config = dict(
    encoder_arch='caformer',
    model='image VQ-VAE',
    dataset='simulated fluorescence microscopy of cells',
    train_examples=97500,
    image_size=64,
    crop_scale_min=1,
    horizontal_flip=True,
    rotation_deg=10,
    color_jitter=0.1,
    bottleneck='vq',
    downsampling_factor=8,
    encoder_norm='layernorm',
    encoder_norm_position='pre',
    encoder_activation='squared_relu',
    encoder_mlp_ratio=4,
    encoder_head_dim=32,
    encoder_fused_qkv=True,
    encoder_qk_norm=False,
    encoder_layer_scale_init=0.1,
    encoder_parallel_block=False,
    encoder_inner_norm=False,
    encoder_patch_size=[4, 4],
    encoder_conv_stem=False,
    encoder_depths=[6, 6],
    encoder_widths=[64, 128],
    encoder_kernel_size=7,
    loss='mse',
    latent_channels=32,
    decoder_norm='batchnorm',
    decoder_activation='silu',
    decoder_widths=[64, 64, 128, 256],
    decoder_blocks_per_level=3,
    decoder_block='basic',
    decoder_attention=False,
    decoder_upsampling='pixel_shuffle',
    codebook_size=256,
    init='xavier_uniform',
    residual_init='zero_last',
    optimizer='muon',
    muon_scale='match_rms_adamw',
    learning_rate=0.0049,
    momentum=0.9,
    nesterov=True,
    orthogonalizer='newton_schulz_5',
    adamw_lr_other_params=0.0017,
    max_grad_norm=1.0,
    max_steps=10900,
    batch_size=128,
    epochs=14.3,
    lr_schedule='linear',
    final_lr_fraction=0.1,
    warmup_steps=2180,
    weight_decay=0.05,
    adamw_weight_decay_other_params=0.01,
)
Rows from block 11 of the encoder of a small image VQ-VAE, named by matrix and row number. Rows with one number belong to one neuron. Each number is 128 + 24 x the weight over its row's rms, rounded and kept within 0 to 255. All counts start at 0. Numbers have three digits each. After the name is the row's rms in percent of the matrix's.
Before each neuron's rows are labels from the 100 images, of 14976, where the neuron reaches its highest value: "colour at peak" is the nearest of a few named colours to the mean colour under the peak. Only what is clearly more common there than usual is listed. The data: simulated fluorescence microscopy of cells.
# fc1: MLP up (encoder.blocks.11.mlp.fc1.weight, 512x128), inputs 0-127
# fc2: MLP down (encoder.blocks.11.mlp.fc2.weight, 128x512, transposed), outputs 0-127

colour at peak: grey
fc1.344 068:101143147125138146117138080091160118120152071151142153134121129147098117178173120127176136174130117136070158121087121109145109075149142146159116137135096104139148162148121131104121122149142120101166098130151174126143152138113126092139171158127080140121143117125132133111102147140149091118117099121189119109159140113117115124099154170125132130129165121124100124149106126100121121084144
fc2.344 095:178131117123127120129131131126132101130070192103124142138125124122191137128064161121119112067107141125179129157148086138130127163118139080068133119127148133122117129094153150131121126123100118166084131091115060105109109153166135132129123128136179126112127167139126130128159127130125152141140139118087124144063111122126140145138130123133132120124112145130149118120141126151131131173116

colour at peak: grey
fc1.86 064:138156160072138170134148124151131182121106162134109155101098145156174121114104083084113132113131128118159115153150083121131166138122128145102138071146127141134150150093160161136129121163114092147126148121115087147115130098147145123116127105136152117116108146121099104152140123121111128137099136144119093105103106117137148129158073130100134130125130150122134167104143044174126146114144
fc2.86 078:110099137130112127129137129131128076101119060141143142108132130128114182130157147143124121161114118108137131090106172119128136082133110182153117220125104133132147122133118096133106133122158145097172130170149138082152135121079149124121125139110104137102162096100198146162140084167120104115176120142168141131129147123126112124120148133145118134118138135137112118127119130111127116127141

colour at peak: blue
fc1.53 139:121130140111104149145119141113092120141135097142138156114126122160146139149145105127110139148084142098142176138149121104182147129117128216146084103138124097152111137073147126090137156126105141123102138153119186157160144112134105109174101104170099142121089130139142088135110090107094138132123091096116114124120140113116126139137111119112159134086098146112162146108140151166137130107113
fc2.53 144:140123130116130127120092127130134102064135099191128130126125129078157172129105137126130085107148182111098201150135087111129123172132121133122130091140118132110130132130117132145117126122155130143119124093207078115107122130129124129124129133121122125152183082126099180132139122113128121084101100161108118123128102129126152114134095131160128177141117122124130122128140135158140134147181

colour at peak: brown
fc1.74 128:152146156110164128148184105107093125150136120135096170165148110116121173097122150089162178135125142117114122151109119098123128117136156133134094164089157127149099123101141135141152110147111148118183125153105092129144106130124118139142093139157103145136128123155128152152047119144111110124172121087131150123112115081138121096109114125153139156131148117086130091116162129097117146089120
fc2.74 092:174132055129115125120079129128127110091151132119128140117117127132122125122167103131130073123139151160137149133124101160107135116139126129098136092138114122142123130144171071106136137128145142136124121124135204108107138113087134133117129122126187122142144121094166132110217143138120123126086117165130098124126102137126140162128160128059129093101136154134138137122106122131133111162114

colour at peak: purple
fc1.372 139:127122093111086107152121092117131164129131193144132144110153091162156111116107144097110131125138105158171102143160128095157116127124113135121112085151125127149124146123108072149144104112108140161106141155127098121130134087129154156128136126165163129109100079129110117117123095120161145106165128087156106148149143123130179148088136129135118152163134128124191144128109093114075122160130
fc2.372 124:135127156130109131121112127125121149137121185072132133141134141084130161129151107131127162135151089121137099105124150192125133150135123131146130107104050149135137125118177070099113128134063140077120127156094145132139095129096106138113120137091122138148133156175129078125104132169121107098120119146123139126125101132132105096165080128097119120108176139127147111140123131131136127140099

colour at peak: purple; brown
fc1.353 083:149126129127131150161139150165129150114114109158142104105138113133101188150071102123122131162081101100135139100102099111144110111110109127141102161150090132160151110089120145146088135169159128141139073131131120091116181102179156115150159152107104106108130139157167144127123095141110137136134116109096118175136112116170128103115110124117114120115098176134108123124154102118169157123114
fc2.353 120:126119166123119142128119127127139133112111162082120165131132136107201083122154142123128135115155132156136131164132159146124131125129130161141122111114127122108125133190164104116148134123070111126142128133107123178129095124066122131100121131151186144130148137109100074104142166087134129118121185198148154130122139132122128177168152126131129123155137113134129116146123117153114078127111

colour at peak: brown; grey
fc1.477 139:205105099134166133090119133168170142135155135132143163116125137102139157132087152146067107138133121085127140127120113114096115146137123109138146151156094163118096100155130124118104114151144085143147107158145127131130117091148116174107133079101155170110136142125125119101125152130164147099097093158121117141124090107123117119138161103110139093113102110138120128137139108168095114185140
fc2.477 125:071121157149114128147125139129124145138106131112125124135134125165132123133164118131133163120101126156130123110115169139131133080137112184106126110123132109127134123181099127128214127127136128124154137120110121139136151115105119130147135132126087122145113125121160159134103083126126118126132140109176148134125142137123182156119130129168128172114148118131120122136130130101110138012194

colour at peak: green
fc1.498 148:131140133153128078143138132098125078059096145165099134142164131145126120138110114139163137114113146110170084129124165155137163107119119084154138133134143145157081111163118151150106150068177149161100131153124089115116115110144157158140121093127119110089081110114131107117118149147138120163082141145134154103130117129096128106153120145133127119132158088132139150099151114151161143137123
fc2.498 111:124143128125123129137103126120131107199134084088127123119120144115122188131129104124127132128151166129095197120135111110126122139123118187081128109129119138122143133108174121121195133142118118118177132125141178112141152129076103125122130127126209127107128122120156158151163140098124130079125132121115104117188082119137144147088129127109136158114111116128130117128121139143119130117155

colour at peak: grey
fc1.153 012:147104104140122137105090097143154086112140143098134150110123130115134140125099133125150129114159107091095103132117141144148160142150123155096135124179118104126142132094155132074132148069162150156147072121153127144136103166126125107144142136086168161114093129097102121176128096127167100101141130134117110142163166177140137107114130127099148142147139136103148128142057128126146105097139
fc2.153 013:151178158135116143151196146143092186126143147156107108120146134147120141125098088116146107130110133111173182112106124092139134078140121119103133124104146136117154104160100141185137113157132140137091117137139125089118149114182163138137119146128070119123102125109170141150098112128129115167094112077139160129090113117132092153128103126156117138132114132137115143099139152128137106143124

colour at peak: blue; purple
fc1.339 079:101128134139146105066137117129135105113154149120154134123169116112111150156150080095138167145132132153105141161143180119152109144157102145141135128135093154113140152165103080115099136111119119101116108145116162123047113071093148101129107151158134156129120134134114115123127144083133131172119098117085123146146151171138170141175129152106123098169122147127116118134125120129115111125103
fc2.339 077:141054133142113130171121127125137131119108063125128121109117126120101106125121129121124066071115173126140140112111089098133120145114146094157123142141162103129108124085151128147139124127120140144147146132165069132164128149166129136134126127126102131129108118129197183103128095100121142121162154165122151129056096125121082129100163129127131128125098129132125122136157144133127127122160

colour at peak: grey
fc1.49 031:100130169135140153108157149132159152131153099167084118129128102148091110117100131153123086109091131140113166150167116151093104115115148138151151152114154133126148130150108120134104126150131122121107125188124105062145164124150118132115118135147123159143161075134134143164113142162135107122124125144116123135085133134138139058116164117134109125163116133143060122137122123150142095069115
fc2.49 048:155108067132116114148071119131122082102089179124129159140128142111144135130127131118124171137157136135135081102125105170131136164137111104137117091127098110127110130104152116119143132123093125151147124068143120215166104114123104130137131129126126107126109195140112098107133117130120132109158105081152128129157109142130153146112099133124121128094157110137142120146156154114129189147131

colour at peak: grey
fc1.3 050:156147148087121125152119110157126172098172099167099142103118117122145108144123115124151095171113128109131140138113125147172121143086108109155108116097127119122178165143180117085134093123138094149126159141133113139087105100111143133125136123101100099134160156130142065123155132090110146140072131123146120120136101102114110141157145121142176104145161106115095149157133100164138164135130
fc2.3 062:101107142169101119145193126131116048167067123104136120129134122134137158131112142135125184088077144149121089142123132114128131112104121144092138144136134109133125125087098137145103124130133117099162124120111120090122150129133136118135126120141150117151090125100169188128093138151125119103222139136125155116113166137141153138115150128126132139148104130138137115135137132114126078148144

colour at peak: purple
fc1.417 125:083160159128135132107128097126110101136098117133112114123136111200169097112144131131097121161077123098130096157148150169128124100185119188108132146122155172130118181141140123139128163111108132119108118130089116096119118147110127174122088097134144126138143145201131111082134146167140104131140103120120120147083124130119099105119130143138125147112125137150129134130098126099104135100154
fc2.417 164:128116065125134119139146126132127152129178154099133133126127122049026148124108117128128122065170111142131161090119104103125125157118141124164127098137112129129127128103119132132104126129160116148182132082177147151141144119160106128144132126114070129109103130094137147168120117125125137164137153132136122123138123124134132122087187126128131085100127126133130134127139123130130154145146

colour at peak: brown
fc1.319 133:139113145094086143134155194108154143136141123115151135144072158111134099111088134180126098137163077144138153125177101112121132090156140127118126129141133129150131141097110108138120147126158142132138114124106131118134103103137155124121166080091123085109116139162148138110103102145147098151099115095146157099139135093135118106120155134128149122141080136176148171141104100191133135136112
fc2.319 137:187123113140106129127122130126140105160080122132131122133125130122145131130157125127126161154186077163132075136111152125140136123118124130171129164127087092120135130198169109116186126124086123149168129105131123159145136104083123132111128123139176118143082097083179131114175142128128126115142159069153102119128139125124147144153076129118124123137152124122131116137120141100132119142116

colour at peak: brown
fc1.79 028:138108122120145089092154154170125129112124110116156135180067123123124115129135084149098116148145119126137164129100112133130100106147110081116118137093163209133127081104152118147104119134092130124105127113133180089113111156138173154164107150111135176093104142127140134135135147134124134137118138142080134141136142134167170121141144116144108133091071130126135149105118156147097132131111
fc2.79 031:103134127080106127122123136131126155130145175115150140127157149109126136128149142116120175089137109142110126146148150148123140143067146191128115112156121151115105125158093116114103132127127115113154120080150145203107150124110109136136134138134151120163134054132082128111103127107118103097087133076152112123187123144115137156181135137148118140128134139123113120134150101087144158142149

colour at peak: grey
fc1.249 024:107118133117137169093137085092174139115114107105117139144148137127092111154155115150147133101135127167051158130088134138124116107137127151147093108141077117139118137144140099087102126147128115088163111166119155155126161098113108084152171158127167159129127104097109118142128152151119137121149121157151139082144149115158070100113122148141143128164139104134123113162122159113098115123136
fc2.249 043:162144106117129107151109141132115113127104157147128140130123125148167145124070149123122084120119139088219124109149106143138124145113116064091136162126158129131125138093110160129184123122123133160102126082148092098108115155167163130109122128129110104101154165143141120126127085102133130131099093060120118142105110131122159170127140123139132151084130151133132132109143109138146153141130

colour at peak: brown
fc1.196 015:124099129138137129104108122131144177108127101175147143144109112117127113126116134103152133119141089138137134166135138097179089147106139122125130118126127181192137139095110123139081091146082140093142132167140142132137103102133183140151121176108102136103074154091158133149165079145128144111103138144116163147101120074127105136119101106143124128138107117169101141116126087127151131130114
fc2.196 020:143145132109126130092162117126118097172136133082123093136145109133118110130177126143116136134130153170093099161146122164095129134105115174147139165148124125096152122178141098093128142126148099127135122094116096129122163131095118136134127108143209127198139109134099107075083186102128123103107157111121096110170118162140125155122155134109140120123151138109135133131143121108126145128120

colour at peak: blue; purple
fc1.504 015:136107123116129131113193144086109137123094114100135123099158151126090109127121114143138141175141133072147145144126146129131109090137110163123153126118133103151147130112119126169162108111157163154160127122158098165158155123122123157080166106109117141155126098141148190139177115129145156146087103117086124150130129135136071164153151152124128121097130155127151113114152144080115111101139
fc2.504 015:157114172130142150128146103119132121101162140155103108145162118122144117126116099113181111174089113126130130140136123082122112109136123126086130111126122166143135135114097100127104112159105119117093122176087202067116144131162100132146120155127130181133080186106111132162110131135141126143144107097141134134143137102123119109123102110157120112158094111131143124141105137185118103151091

colour at peak: brown
fc1.19 074:162140153128156141112137119132110123129135144099099151133073161123141137118095105102095146130134170157082128093093134112080150142136127117134168111167145156128073114138166117094097138139125131111097175134152157124138133067128139146128121096132144132150112111147115109116120163182130138131162094118134116164119117155111096146114176071106141133135107151155161118130148091103095125154127
fc2.19 075:096116067126105131141085135134141148188129162118129099122129138132112159133129178139135102117111078138167146097125130142129125131133115099150101104110143146138154122133088164141177129141157130130135119118130127146130120124143143131138134129111076121114133116107186169140085073123127116146072184162145130116135127130127170152086124130173126140101100113125121133118124109109147146057138

colour at peak: blue
fc1.90 067:087131136132184143075141152139116118121092145121099109112092126139113105114141162120115084132112125132139127140111084135148133140141129161136140172111108151123151156135148100108121117097106083150092122145085119129144100097057134129146128136175114160137151089185133105129160114110153132123144173153127134138105115128145073168143089146118127115140141133164167107131160114151144095139147
fc2.90 085:158089057117133128175144120137127114156161114151130144119141113112115168128130104123131169109122126110100093088116185124133131127115142114131133074134178121156136121083081159123113124135180153140155135109142138123125150133168141127126130133124112110109148136113126125163150123111128110137083049094135112118178143120133172108073172128126132114119079126124127141126106118119135138112113

colour at peak: blue; purple
fc1.100 167:133073180090161122091144110120151120145140097111143098107126161131127116102120131164144138137129103148108123141149127124144100122144163145116114125154134123136138124076128128132083133110159125139108132138106137128072102129146146129096133098106144111164156158077150051149125137151094108136130142129073152093146157130119181206140156119115117142119136108128123157156120105128141115137146
fc2.100 150:122146128117097132124151131131130117135121130113128146124130125157134154125153130126128122099077144138161099076124179127125135125133120115097132111116127135140127123163165069146120129132136122101210128160163158083146119120046157130116128126124136128087131071150174162120087089135128111063093154115152110130125148124128112097126103130114126154132124128125128130114110135129125172160081

colour at peak: blue
fc1.273 026:104138121156132179122145117130107126132116133078119130150072098146145107089131131104144124125153114103094135130110160167155083149086128152113122141169086158128117098128123135150070112105105097156112121132113133134127112095139150115101172131159117151144121091173162152160140069110119149128114122142140128134128149105172103129103116152122110118130145154116133072128137151145173153177139
fc2.273 026:176108129167138133139124130139128108116145093188139123103138106115111143133129143123141119136105179132164098106095084080137149140152129123148131069128119097115143125108154134108144126147198140108135127135152115084151146128118117122112128138137138128130128166088132133130107183150135100105127113145160157117129092122141101112099186141124136132128050129128132140128111143120099095063106

colour at peak: brown
fc1.288 024:142136121125135120126109185136139136141094099140117071099138135093120115146134124102137079136148163092138174100105041137134118155154106115141113141145170124133138143131095162178110097127100104142143100145106123147170140154161112129125137120077125101148108120146173152129110132110135147159161103111113145116098114124137138107146169087128131149107124135113079148145166120130161125130149
fc2.288 027:100109145134111135146143126128115086132156193113125166139134120144159080129143119141127158100130135161093068159120208122093134122124143112141134147130157125121120138143178094096124141126130131162100126100132143161088119127110103129120134140161153153130189136098063125119152151130127120144130107175144109113150164124118174161125105135134120108145095116133148113121095125095124098125113

colour at peak: brown
fc1.65 104:125155139139122146117113123185154091095138121117132120116138121153181159132133131139105112163111120135112123138097144096111136097169109131146111127104083162101135163121152106083126133174138136122113100106128117126155107125100114138147127129141138150099164160166115100110094139119127193121089071178175130138154105103145105145159155131117104102115095119143149156148094105165087129136114
fc2.65 094:161102099147107122122129128132126143165130138106136102125123134122073135138131162128136151083193129141115160166121119125119128124110132161134136196141160115137111129089113139129142123125120121118173132120152113104066142140153137138147129128133140113126077130105182222110151154092126113096110148055114111123179116125131167136133139128144130123149100142134121124129138145127138154147145

colour at peak: purple; grey
fc1.169 043:138114156093151093121140151134152148133098098116124113161123115123112139119101126111133132082124149153112171148135122151134143118120173109142120111140158206159144128119133100161127098165076109101118169144122135135127088113139147203109134104087111111140140122096148100133155139120111157152122158097128113073129103097160122169166144113149107152120099104123156136131154111132088131129107
fc2.169 046:122105119135120120106134114121128087149150174106132138130136125134158186129154127133124130179097091121162030130131195133119118119109118120095150133137133132122138140152141104108079127128177115125145124125136142123085176133127109124150136121131152129095112132121073129116145130068128091106125104093149099120158164135129183119125115142103123159128101158130143129136104107105144133150149

colour at peak: blue
fc1.137 120:163130119147130115066166127093138128118126168133105154130125091107118099145170072123152104176105145099090148123129142127131111158104158169127139113119126120139118121118122114106152146137139113121136120157092123121153152131092111103145115141159147126148108109185138143132150119092155109146145114077115154120147124171079120101169105141159170141115102086134107148085164150105092137108133
fc2.137 110:130092127116122121109095110126125112116131167143121122130129133174143122123140157127129104114075110147147164158135098160127133161129111106175116105130106139123131129173085093138107131138126126136134129097177123140151085135138104129142132131114127137131255104122116124134092049136124127095149097145126124124122131124126155132108137134111126116145150125135128110125136133143146100090161

colour at peak: brown
fc1.44 051:144105133093169135169133109104122148177131123132126140161165190128113110097086156124127179129132131174138127151105077118155103135133176109127114159161091113140117124109146128098129095146093111148131116092125170165110133168113080166141126132121102128140137114152119141114116128126137103074100104123161122108064126131162126138101109124099120115168143133126150097142115136113102121137107
fc2.44 064:140131128103148114117065142133133088076149099118125137101123120107115181126143143133124052107154179115133198124134110131119125114115101207128136140128112153117131126141112095146140117130141134121133121160157129051154132116117151128127120138138121123110119096128117105146113108101122149125168154178125142152127138130121086150137167121153141152083131130131112130105141123146140119165167

colour at peak: blue
fc1.289 121:110167161126160130153113166095124118111143117089127094132119136117149139129114140128156058133192128107170129114130090172093149106141094126159134092151143082112086133124109125133073135119136127148130140137143126118125170137137144150132140118133133121155151132128138185133123127072120143131151130169138120122126159133112154106087102083113138137095100117079167127152122132172104099139127
fc2.289 110:123114097121143116150124128141125086139112161104119132126119103118120091129112112132123198146187191121104141134125107079117120159123152117156130145118184143114125135109186149130173123126136123138088123106141097149114129136153091124123133133125084133109087129106140131128153146114125150177154128158104126135148084127124115171111124122181130123149062158127121121129133123089147108081153

colour at peak: grey
fc1.176 041:138112124162176080150141159140088121126116125162132086099131112083165159145116126097113119145116136175131139131097115152103134147101082117159114147112144095094129133119108161119120175108105122140120143144146143151134168130132111145135131089095101116163133159162157164142104144137138140108145105116107100201113097081153083138125120124127158137117083127142103087150159127143138123133119
fc2.176 061:059106144135125111161118131131137135085145119110128152121151137175138060130120147131124109121147154121183099110136160111122123129098126067182112119107132151143120133142132116110160121124126136113104134141135138125131079146123132117099130134152072129146152206142121120125158176094129131148113131178143173114177167133116132150161159131150122125134120095119144125127136099131131096108120

colour at peak: grey
fc1.445 068:123124116118157132135100173121117122119096112099169102201130140124146145124117144135111097182144124159133127141127159155122117151125153130090127150120131091110139103119140089113119120158112094178108124123103119104122091161104119083142155138155106142137154141132137118147181131127135104131113109143155180150160112129088115102076131141086150140135078175128114092157101144126101144102102
fc2.445 050:168107136111110127135140122108146174135140109110130125095083115122114097136122117116140174055183119104104153111157116097137129134100154131139118055137177137110090137121119164151160130133139104150107129118116106150156140154140121126115123130127167112119125112144116140143077145129134157154118127114104095140120121100125124161187135118195141067130128104115117126132114115129156097153159

colour at peak: brown
fc1.149 019:140134124115111118137087094152132147147103131122116103121115167107171148131071154109106133081092103101086106147096141110134129112124136106190095124140128159125107162117102161143119145181079102132166136132142134144114135106160152118097141149079164103137144095138172117144128098125119163111118138124141093144097106139155138132128141089089090125153137107125097158148096095100118129119144
fc2.149 027:135134168130132139073171137126112100112132074100128138125136091143085140129139090140127098197148161149205145106132112102121124130160114187119152130119103122121154121154164111105126127122181129096139122111128119104152144098094125119141126124133096167135104171098092109164113140090123129122150145145132161122146139143141081115115188127118131138100154148127129121134145122137102131121125

colour at peak: grey; purple
fc1.156 136:141122109123180112117125127115127136117085144100118095135120108147173120112114144088098138098110158124140111137089164103124133134140152130182105097128152191142123056131143060132115167140122150160132131130145110132165130132134128138109114107084111145134121155118113127129128154132128137166101124162079132122125130128138173142084157085125093171157090137140143145133169113148115134148113
fc2.156 150:123195097109138120118091124125111138137211164093128116124134125096115146120129152136130124122148138127116122139118112132131136121112112154080133135126143153134121129095090134133067135134183138097088129138159163130067147138159136128140129128113091128144103144150141135161112140126132118140078180109133142127141079126130096143116149129186126112084104122127133146115140105098134144068153

colour at peak: blue; cyan
fc1.45 136:140125117124116119119116131125128164107159161116135128132132131179170091100111094131131129120187177134137123127150153120133130120086144144120108108119091145147170097120098115130088146123121170135117149157130091133169133156134096114150127175137138092127077130134159104141098121135091104133163143098112097126141114167120125077110137199106112116128141130091143112140152138141096122096073
fc2.45 088:137169154122103133096113138123136108147143158107137145112126118098157150122123167126126182184082119133109088126125152140116134168136125087167123091107135135110116137141143118115138126128117106112161122117158152162099091127073140116096130126131197139147233122144142091086131122146122124095097124121162107125116132137133162169130123129117138138099112136129137119125125144108125117173119

colour at peak: blue
fc1.496 122:121122126109167112118155163116075101140113130120103124134109106102147111141094127087123137131140130120111124130149161151147089144113132124156159163176099143088124100141121072157075136153133104177148148152132082120136080103119127103119144131145178149160166107141174134113115106115097134130124129173107165160152117103126098117111107131096124122137138133133173143122119123115184112144092
fc2.496 106:119089119130119118158100124131135177129144091130134143121116133140141160124187126127134116080090161142138140133123139140134117129147142147127127085125122115140138130128148122098194118129097157136145123152102192105113146119098115123111133129128102119087120168120088136099199193125126111127076101183125124135143092131133181123119184131099126154087103112133133130125106123136111125120142

colour at peak: grey; purple
fc1.279 021:134119116115138124117125106116128113075141102107143134154109156132157123168123130156096118134120183100170107110148099171133154111124145089110101138174073169156142126136158111111110091131151133164143136153166082137117123140144138078112136155148140127117127097084129118121145123119096128135100095122117104159124149144155115136111128080118106140128100130181133135199073129114118122114116
fc2.279 024:132092146098154119133158130122134139190115113138109125121136126150095173125121133130145138141154079088112148152149108118146126115146123171110125064113150147098148125126085138140151135134117117165083134115094149064136158112112152131158121124100121120127091094149106138129092078196131130134101125112117124129119114124116144131159122119144137138119153138124124129089153095153117058180124

colour at peak: brown
fc1.425 057:150103142091110111137158126112136138070129103109119141173128157114085123127120091115156147169111108134147082092127101097097155149142124146114121140148120130131143136113136163176099135140130120174140100134131115131146144118138074087146125090172137103186146130122124129115108157186098130121106151138146127127135127125173179143066142142105118115151110103120125161167105107135102128139116
fc2.425 069:119150134123129136130053144126130093163099156130127151105113143153203107129123157125125094067157118116120148137126169154133137106122140122137114166111143128120109133130140102120137132121083131113114135160126152103086089126099161129109130132133120126038152115134139138116175141100133127130127136148143136135098126123126057152208113127122129140116165120125122125118129137126130154138100

colour at peak: green; brown
fc1.246 074:068128106104146153122140179162142146120106129133181121132098099142110139127138133148069159135140124095126123166133107135118109120134112108139138114150117154103160189109115149108139136130125147092113076146127115114147113126108135122103147185097129148113152107145138148158150118128172137116132136160118159148124108085170104131096120151110115129130105135118114171113046102104129123135169
fc2.246 053:186094157162133122115185121129122100132157094127119120115159169131187143141129151116129094121153112132124129078145116120139148145128134115137139110126143119126134133166149142157115130135149130153148140018135147159118140125151131132165130113149083117131087144073117144130107114104132127124124095102103140095124195162146126119134134124138123139138152079117112131119159166143140112128123

colour at peak: blue; grey
fc1.39 150:133144106114134088144119120139136185144141149148115178138105156170199122110112094128142167125090119137134131121148123075124165120144151171100129101113114113147112156138083104136106120147134134115177164121103119164144114107125150086121091091151143080157138091094104118104097111131115155128117141131116097126102147113125141128159116138113125138123122131074179124182131118108138115121133
fc2.39 117:155109123132120130116127133121135055056086069161127153138129118020138157128104126121129084144144139094127185132123100142136126107132128113120125108129082117118111133111127072117132128131125145145114127176133093114135115133095112124124129116123140125129158121157090106123163065159124112110122116151134139126127110131121122147158101129109135109129164138131134126126140122159117151164144

colour at peak: purple
fc1.309 082:145115147131098077107128130130177120117153079117111113128137160094131161144071140141125115147065147139089119128092141126100128110131159163134167135135092156124121171098120130098130112136100076108122132150119150135096127107096133153090141118122169144143188142107134100114148124131123111110160111139149151109112166150155133160119155140131156125130103109191153150143097105121108129157145
fc2.309 068:133107108138123122112087130135125142173077157116133151130107130171095129133136132122127099085142131110179166109126148123132117128116122096109126118129111126141145142174171133127156117134122135138120131097195102101140128135130141125120124128122100115112053118162122160115094110122133128100061158117137110127121077117124133072129113131102123166108184191115110119123147133150143160160129

colour at peak: green; blue
fc1.195 141:186118101091138132149131116120121108137101151140117113186168148129123125123122113127128155104122134149104132120138129133118157147099109122128173133181144096136100062096126121123107157125136159180127115103123120125135136124164111150116118110133092075144102158077130106099109141134120141084137119095092149113159127158110152096119097160128123121091141122147189126141165161102152125172118
fc2.195 135:073152180136131131104104131128125186114165103100129143121122125129124147127146130133126117146100134108145116149123187108128124107128143160109123119122144141126120121172131111146179125137116122102128138199102152123136125130076132139115128130126194140110186112150141110155164101129133110117113141159159130126114147125129080184151173129161119144139126142133117135127114123138121117039124

colour at peak: purple; grey
fc1.306 147:159123104111114106136142097132129131111150177160116151124149121154216146122102145139135137153101154158151126164124105158138120127157104111113108170111131122148095160120113123135130093123136119121120127101113122154150072123086103110104101122119139177115151194105152122107121126118148139123143091140084117120115120136110122114107148057129114126133123104155143132188093103104110108129152
fc2.306 108:074128109140158132100084116127122161133169080136129086123125131066056091125131127130125070120136092100105163141143093122127119139150144088149148107153112139112137140164109130128113128129156124149103120126126111116108174153181113133162122134118092133158099084175070147140113115139134131126147121100133107132150087121138099113104148132126124100126129128117120143107123148137147144083152

colour at peak: blue
fc1.166 134:124113116151140122102154162135100094145137118128149161114123131080084135168123110093098136152170152170130131084121139151138144144118185100173120072101107130099144115131113110180166104109134126129095132127080126182147166106122127153151151126133134133109100172120113111150137123131118140154127134109180115101118120085154100127147115175095120100107116147137146128100133106105140157135120
fc2.166 122:114091205136138122123134133130137194107108135160126133128132130166163083122133129136121116135063134114128153184143117154127128129122120119147131136140117116140122135145131092113110126124094141114161126136121141088073115149097142136092123131141138119185223093168117158113113112144131137096137079118078158130135142129121195141139142124135125124140123112122130128125133132147124121122115

colour at peak: brown; purple
fc1.373 114:159118118160159092127107151121176113132134147157096117108098094122143170110147106069118108130112130115157129091100117091156120143106125102126165158091138109154121087146142142122133145143148138109100158127135137129131160152154104141091135145081123108115113142122118181101118149116152121114108086110101127187152144135078130164087152114158126186139119127127138132144126086131160154158131
fc2.373 119:061123107125118120149093130122127121121144078060133129125130146113122135131123165135137112132121146141095130154143104139128126137115104108177118129130135159131140117148091123147092129123119111122118127120135123142139111137133105130158127128114083124146145133131157115139132099132136129109171195198135169126116123128125131121139199127148134100133168118131123107134156132143144061047184

colour at peak: brown
fc1.184 041:090096138098107153130123142162141109116102112132146118132131157125128161120153133181157136128138124122125155129124102137119147114103125112187110134126156142102170111094101164114139130120109103142129085118067109172149118126141109155097145100149146107130110166123152122168117141169135128158100177119125179117127154149111128111104164113147098152155113088072098139118104148119088082103129
fc2.184 047:176130149157138115110090130132121129151168115128123133134120113152117135123142147112124124131132083107144080155133150119124133110139116160100156150132118126123125130166157097127142131124153136149115133151141153060119147133122148132148116125124116125125104147146060150101194134068123134128156055077144086127122133119120152126175089118118134150106140165134133138119122122133138170203125